A small audio captioner, trained from scratch: encoder width 192, batches of 64.
Rows from block 6 of the audio encoder of a small audio captioner, named by matrix and row number. Rows with one number belong to one neuron. Each number is 50 + 10 x the weight over its row's rms, rounded and kept within 0 to 99. All counts start at 0.
After each neuron's rows are labels from the 100 clips, of 14976, where the neuron reaches its highest value: "peak in band" is the frequency band that holds the peak; "top examples" is what is common among them. Only what is clearly more common there than usual is listed. The data: chords played on synthesised instruments.
# fc1: MLP up (encoder.blocks.6.mlp.fc1.weight, 768x192), inputs 0-191
# fc2: MLP down (encoder.blocks.6.mlp.fc2.weight, 192x768, transposed), outputs 0-191

fc1.615:64 56 60 38 52 52 65 62 33 68 59 55 40 54 52 36 29 36 49 54 46 70 59 68 55 64 44 44 61 45 60 46 54 45 55 49 45 50 51 58 51 68 40 57 63 49 50 35 39 48 51 53 58 61 40 66 46 52 47 43 67 55 31 59 28 53 63 48 60 53 37 35 36 48 39 43 44 59 55 60 59 55 67 49 50 51 39 37 31 37 50 39 60 38 51 17 59 36 57 43 55 51 44 50 42 47 53 48 48 42 45 53 54 44 59 58 42 53 41 45 53 65 41 38 45 44 48 49 41 50 47 49 51 58 42 66 68 54 65 49 62 40 50 47 44 51 63 50 47 55 65 54 66 49 51 48 57 56 50 20 62 38 42 54 46 55 45 19 55 37 37 46 54 38 63 24 55 64 56 49 53 49 35 61 62 56 43 54 57 42 44 56
fc2.615:48 52 53 33 56 46 52 54 67 61 40 60 49 40 48 45 41 43 54 51 51 46 53 68 48 32 36 43 62 59 50 42 55 39 38 45 43 72 45 53 48 54 49 73 60 30 39 71 47 50 45 42 62 53 52 55 58 51 43 56 57 47 48 59 55 47 47 46 44 49 51 33 48 44 41 55 31 39 65 45 64 41 54 45 33 57 73 64 46 56 38 46 40 48 47 56 53 49 41 54 56 50 54 59 53 35 53 55 47 52 46 32 52 43 42 71 44 39 38 44 63 37 51 52 75 62 47 67 28 36 51 40 51 43 74 51 33 52 53 30 57 24 36 56 46 63 39 41 56 48 50 51 50 63 65 56 55 47 63 36 48 50 44 30 52 56 43 63 36 54 55 48 66 62 51 60 53 52 67 55 55 47 33 42 46 65 34 44 39 50 35 57
peak in band: 1000 to 2000 Hz
top examples: arpeggio; the note D; root: G

fc1.388:44 46 57 49 65 30 66 36 47 56 63 62 49 42 52 43 72 45 52 55 38 71 64 65 46 50 37 62 75 53 67 47 55 39 55 44 52 77 45 65 53 41 47 51 45 49 55 63 47 52 38 55 59 54 33 61 49 54 50 47 36 57 36 59 45 47 52 41 47 50 28 50 58 52 47 37 37 42 48 48 55 50 47 38 60 45 60 26 46 36 52 64 50 38 41 53 40 47 38 56 51 63 40 53 45 64 52 63 64 48 56 69 56 44 52 44 65 64 33 73 48 32 64 54 55 61 52 49 53 50 48 62 72 53 61 31 50 64 58 56 51 61 48 68 53 66 49 53 61 52 53 51 42 47 43 67 39 55 51 44 49 40 52 36 35 60 43 61 42 49 41 38 35 52 39 49 45 40 41 30 54 35 55 48 37 46 46 45 51 40 51 39
fc2.388:55 52 57 48 59 54 55 57 52 29 49 47 38 35 47 50 61 55 45 51 66 60 42 43 45 67 54 57 54 34 38 50 50 56 56 60 40 43 51 22 58 48 42 69 43 60 45 30 42 48 44 47 48 50 44 63 61 57 45 44 35 68 59 39 50 36 52 62 35 54 47 58 51 45 48 51 71 60 34 37 45 52 29 55 62 54 42 59 48 44 29 50 36 56 45 50 44 43 61 50 43 63 59 65 55 58 47 44 34 58 31 44 29 51 34 37 56 55 65 56 47 56 48 47 47 54 64 48 71 41 47 48 48 53 39 38 36 32 40 61 50 69 47 27 48 42 67 67 53 45 51 55 52 54 60 44 50 46 55 83 47 55 38 53 59 68 55 48 52 68 45 48 60 51 45 65 42 47 37 47 48 71 51 45 47 38 44 67 45 50 43 45
peak in band: 250 to 500 Hz
top examples: arpeggio; playing: arpeggio down

fc1.742:47 47 49 65 66 48 63 70 68 75 43 48 57 38 54 53 52 47 42 54 31 43 33 56 55 30 37 52 64 52 57 40 49 60 47 59 46 68 44 39 59 39 59 45 54 46 57 57 46 34 20 40 39 45 48 55 46 41 51 45 50 52 62 32 58 43 49 58 28 61 62 44 22 55 39 46 39 48 52 50 39 40 65 59 44 43 62 48 57 60 50 57 46 32 36 59 60 63 52 58 49 51 64 65 47 58 45 51 43 49 50 55 53 58 61 41 61 50 51 48 50 61 63 65 42 81 57 42 58 54 67 52 52 45 54 41 40 53 56 32 56 78 49 46 47 52 51 66 43 55 60 55 67 62 60 56 55 42 43 35 51 51 40 52 49 33 39 51 45 64 46 46 59 44 35 45 41 67 46 49 42 38 53 50 40 53 65 48 56 57 44 53
fc2.742:40 43 40 49 47 35 56 48 57 46 52 48 56 48 48 46 33 62 55 65 46 40 48 44 46 50 46 50 55 54 38 43 58 34 58 63 41 66 50 47 35 56 57 55 43 82 62 34 47 49 42 39 35 39 47 51 55 33 45 47 47 52 54 53 72 37 23 46 55 39 49 60 45 43 30 66 57 41 54 58 26 56 52 73 53 60 62 56 57 60 41 52 67 52 68 54 47 45 54 74 42 57 57 48 57 49 36 56 52 48 37 39 46 60 48 29 50 42 56 56 57 43 40 69 55 41 65 52 66 59 42 41 53 43 61 49 58 57 53 51 55 53 31 41 39 36 37 33 40 57 61 69 60 50 38 49 50 64 49 55 51 58 51 57 51 57 57 47 51 57 61 68 47 49 58 76 65 39 54 57 49 57 60 60 45 26 36 51 48 40 52 45
peak in band: 2000 to 4000 Hz
top examples: playing: arpeggio down; vibraphone-like

fc1.367:66 80 87 56 76 55 82 73 60 72 58 66 72 49 48 45 39 55 37 57 52 52 57 39 40 40 50 58 43 58 59 47 55 51 57 40 48 41 42 51 42 48 41 38 58 51 62 42 37 46 39 58 36 46 27 47 41 45 57 37 39 58 53 39 45 59 50 55 48 50 58 47 34 46 34 49 41 39 40 43 52 68 52 53 51 52 60 57 42 44 55 39 56 50 48 61 42 50 39 51 61 60 47 58 44 52 63 57 62 50 40 41 58 55 64 54 42 51 55 51 44 42 51 63 54 46 49 64 57 74 62 39 44 42 53 46 61 34 51 43 43 49 51 42 45 50 57 42 52 57 53 48 36 42 49 49 57 59 42 32 53 50 49 71 60 51 54 35 59 35 44 50 59 50 48 42 39 50 49 45 62 53 68 44 69 39 56 56 34 53 61 48
fc2.367:37 36 47 36 34 45 20 25 50 41 45 53 39 56 50 53 47 44 42 50 58 48 43 57 43 49 47 50 55 53 19 48 57 65 46 52 46 52 39 52 53 56 56 46 44 53 66 54 15 38 42 28 61 45 33 50 54 68 38 69 40 58 46 55 44 45 47 68 58 54 46 65 61 49 77 62 45 67 40 50 45 54 36 52 57 59 41 57 59 54 68 57 43 56 57 52 63 45 49 66 55 50 52 58 50 49 62 47 49 52 46 65 44 48 25 69 40 54 42 44 54 47 45 55 63 49 40 52 64 46 31 50 43 51 42 52 54 58 51 60 43 48 42 56 48 26 58 52 53 48 42 47 46 47 71 55 58 50 73 67 49 54 56 46 47 59 53 46 46 43 43 41 43 67 62 46 48 39 60 66 56 45 40 52 34 43 53 58 62 49 44 51
peak in band: 2000 to 4000 Hz
top examples: white noise; pink noise; clipping

fc1.530:60 64 56 44 51 49 54 45 50 52 53 48 42 51 38 48 61 59 69 49 45 66 44 53 64 47 49 46 70 42 55 57 62 43 59 64 40 40 43 43 52 70 59 62 48 59 45 59 71 71 61 72 53 62 58 48 43 40 42 40 69 39 41 56 31 52 49 59 54 29 47 35 29 58 37 40 45 60 54 57 51 72 51 51 50 46 40 37 61 44 41 52 51 50 49 51 57 60 39 51 36 39 43 44 50 33 39 44 46 51 31 44 61 55 56 41 57 53 60 62 69 55 61 58 38 59 53 56 43 60 51 40 48 47 56 37 42 60 55 29 71 35 54 57 49 64 55 70 57 55 46 37 48 42 43 40 36 36 39 35 62 43 42 61 32 45 49 34 35 52 55 52 51 45 47 47 34 59 62 44 55 43 53 41 51 47 49 65 47 31 31 42
fc2.530:72 59 71 32 55 42 53 33 49 50 21 63 40 56 47 53 44 58 46 46 47 59 48 58 38 61 45 25 56 61 46 39 60 41 52 51 54 58 37 53 55 46 53 54 60 43 47 43 65 66 55 54 75 61 58 47 49 59 42 46 70 65 41 40 42 31 51 56 55 56 54 53 51 53 58 47 42 39 41 29 68 48 52 43 38 70 34 55 55 69 38 58 45 48 51 38 53 43 56 51 46 33 54 56 58 57 68 50 53 49 53 34 35 38 44 53 42 50 43 35 36 53 39 60 75 42 52 45 39 40 47 25 38 46 31 38 43 51 44 54 52 39 54 48 52 38 58 51 52 47 36 50 46 50 65 52 51 51 46 40 33 49 60 42 48 57 52 59 60 55 24 54 46 68 58 45 49 45 52 51 58 46 35 58 42 46 45 54 45 38 43 68
peak in band: 1000 to 2000 Hz
top examples: playing: arpeggio up; clarinet-like

fc1.32:38 50 55 49 48 17 47 54 34 40 62 67 57 44 40 44 43 53 38 46 43 46 67 41 50 46 39 70 71 47 51 52 58 54 69 37 32 59 28 47 29 50 53 43 52 51 60 44 64 55 47 50 44 58 40 62 36 63 50 51 60 43 33 44 48 55 51 61 42 30 60 47 61 42 36 55 45 52 63 49 35 62 51 69 49 63 58 38 40 52 55 48 56 49 60 47 50 36 55 52 52 41 54 52 27 47 66 52 39 43 41 57 55 49 62 59 50 74 47 41 42 49 36 72 36 62 43 59 62 59 64 53 38 55 47 40 47 58 67 51 52 61 52 53 62 54 44 56 47 60 49 43 45 46 36 47 48 53 41 41 53 56 39 70 43 54 43 44 69 56 30 62 56 43 67 39 41 58 54 33 66 50 54 63 58 51 53 63 43 44 56 47
fc2.32:46 56 43 57 41 50 63 69 30 60 55 39 58 57 61 51 54 60 63 68 65 33 59 57 60 51 60 60 66 57 71 56 39 64 52 47 54 57 51 52 49 46 48 55 47 63 32 71 54 53 47 38 44 42 51 44 56 38 52 40 59 40 49 43 37 49 60 43 44 38 47 60 36 41 41 54 58 63 45 53 42 32 60 40 43 36 64 44 47 45 53 26 51 47 60 37 30 42 31 34 44 54 49 27 43 51 52 48 54 51 62 36 58 63 35 50 54 66 76 60 60 53 50 40 36 62 50 66 43 42 51 49 65 45 64 54 63 45 58 46 50 42 55 40 49 54 30 35 34 48 57 66 55 39 35 50 37 48 51 43 50 46 53 42 57 32 39 47 47 56 67 52 50 31 47 60 55 52 44 43 44 44 57 48 50 66 45 50 33 61 40 38
peak in band: 250 to 500 Hz
top examples: rumble

fc1.191:61 58 53 50 50 39 57 54 46 41 50 62 62 56 57 49 56 37 59 46 42 45 59 29 54 49 58 59 39 49 66 50 58 48 85 69 38 60 56 47 40 52 55 56 48 50 42 33 45 53 50 59 27 48 55 44 53 30 48 44 34 52 32 53 39 43 51 57 34 45 37 37 52 48 36 39 48 37 47 46 53 45 58 73 46 43 32 42 40 52 47 42 51 62 42 54 53 54 54 47 54 40 50 37 41 58 44 43 47 49 50 73 46 55 62 44 53 53 63 55 65 52 45 38 37 61 63 53 49 41 71 73 62 58 52 59 60 46 55 47 52 47 61 80 48 37 62 60 51 64 62 46 42 46 40 38 49 38 31 42 42 54 38 66 43 47 57 28 52 40 30 49 33 54 55 32 44 54 49 39 54 41 61 47 41 36 51 59 47 45 41 34
fc2.191:55 58 60 48 35 44 38 39 67 56 42 65 37 57 46 56 39 41 55 37 51 54 38 54 36 64 38 54 53 61 38 35 63 67 61 56 43 47 67 43 53 52 44 56 51 28 36 43 65 63 59 61 48 58 55 63 49 46 53 45 51 43 52 45 63 66 46 37 50 56 44 60 58 72 69 42 51 58 36 45 60 47 44 45 53 59 49 65 52 48 23 56 47 55 49 64 53 50 48 48 47 37 33 26 29 39 33 38 56 48 54 63 56 38 56 64 40 42 50 57 45 46 59 37 63 47 49 53 51 19 54 46 41 36 48 50 47 42 48 35 50 51 55 63 58 57 55 47 63 57 59 47 39 44 50 29 42 29 62 50 41 60 45 70 49 57 60 53 55 34 50 51 43 55 43 53 27 49 36 42 55 70 42 49 49 50 56 55 62 47 57 59
peak in band: 1000 to 2000 Hz
top examples: the note A; arpeggio; root: D; instrument: plucked string-like

fc1.726:50 44 43 57 42 35 44 62 44 49 72 56 49 62 49 55 54 52 39 51 42 56 64 51 50 48 51 54 64 59 53 52 61 58 55 60 28 64 59 39 63 64 51 62 54 63 59 50 52 56 53 67 67 48 48 48 43 69 40 36 51 45 52 46 24 47 63 54 44 37 39 45 69 40 58 34 38 55 51 45 46 64 59 57 55 55 54 34 50 46 43 50 36 49 51 31 41 47 67 57 52 58 41 60 47 63 52 61 44 48 45 63 30 38 66 57 44 50 27 33 62 51 50 70 59 67 48 70 53 62 50 61 44 47 48 58 50 62 49 47 41 39 54 64 51 34 57 70 59 38 48 56 45 50 38 48 43 55 36 50 47 59 33 51 52 53 41 51 44 54 51 54 47 59 44 41 39 37 48 34 63 34 34 41 23 30 56 48 43 41 33 47
fc2.726:39 49 37 51 41 49 29 58 49 47 59 37 44 70 50 61 55 34 31 59 55 63 64 54 55 35 60 82 48 47 46 63 47 65 48 57 53 46 54 42 49 58 71 40 44 33 75 39 52 62 50 54 59 52 49 48 47 45 55 45 41 48 47 62 41 59 56 55 53 47 55 50 52 53 69 36 53 56 50 49 37 69 50 57 41 46 64 38 40 44 40 43 45 48 36 46 54 35 13 45 56 46 67 64 53 54 42 53 56 50 41 52 64 55 62 50 49 68 56 47 47 56 47 60 51 68 36 41 50 51 57 33 46 40 61 58 49 38 34 38 41 40 63 49 39 77 42 27 46 31 48 53 53 49 35 44 57 43 54 64 46 45 51 56 50 42 39 44 48 54 60 60 56 42 42 33 43 41 47 52 42 42 45 58 56 50 62 62 45 53 39 49
peak in band: 250 to 500 Hz
top examples: the note G#; saw pad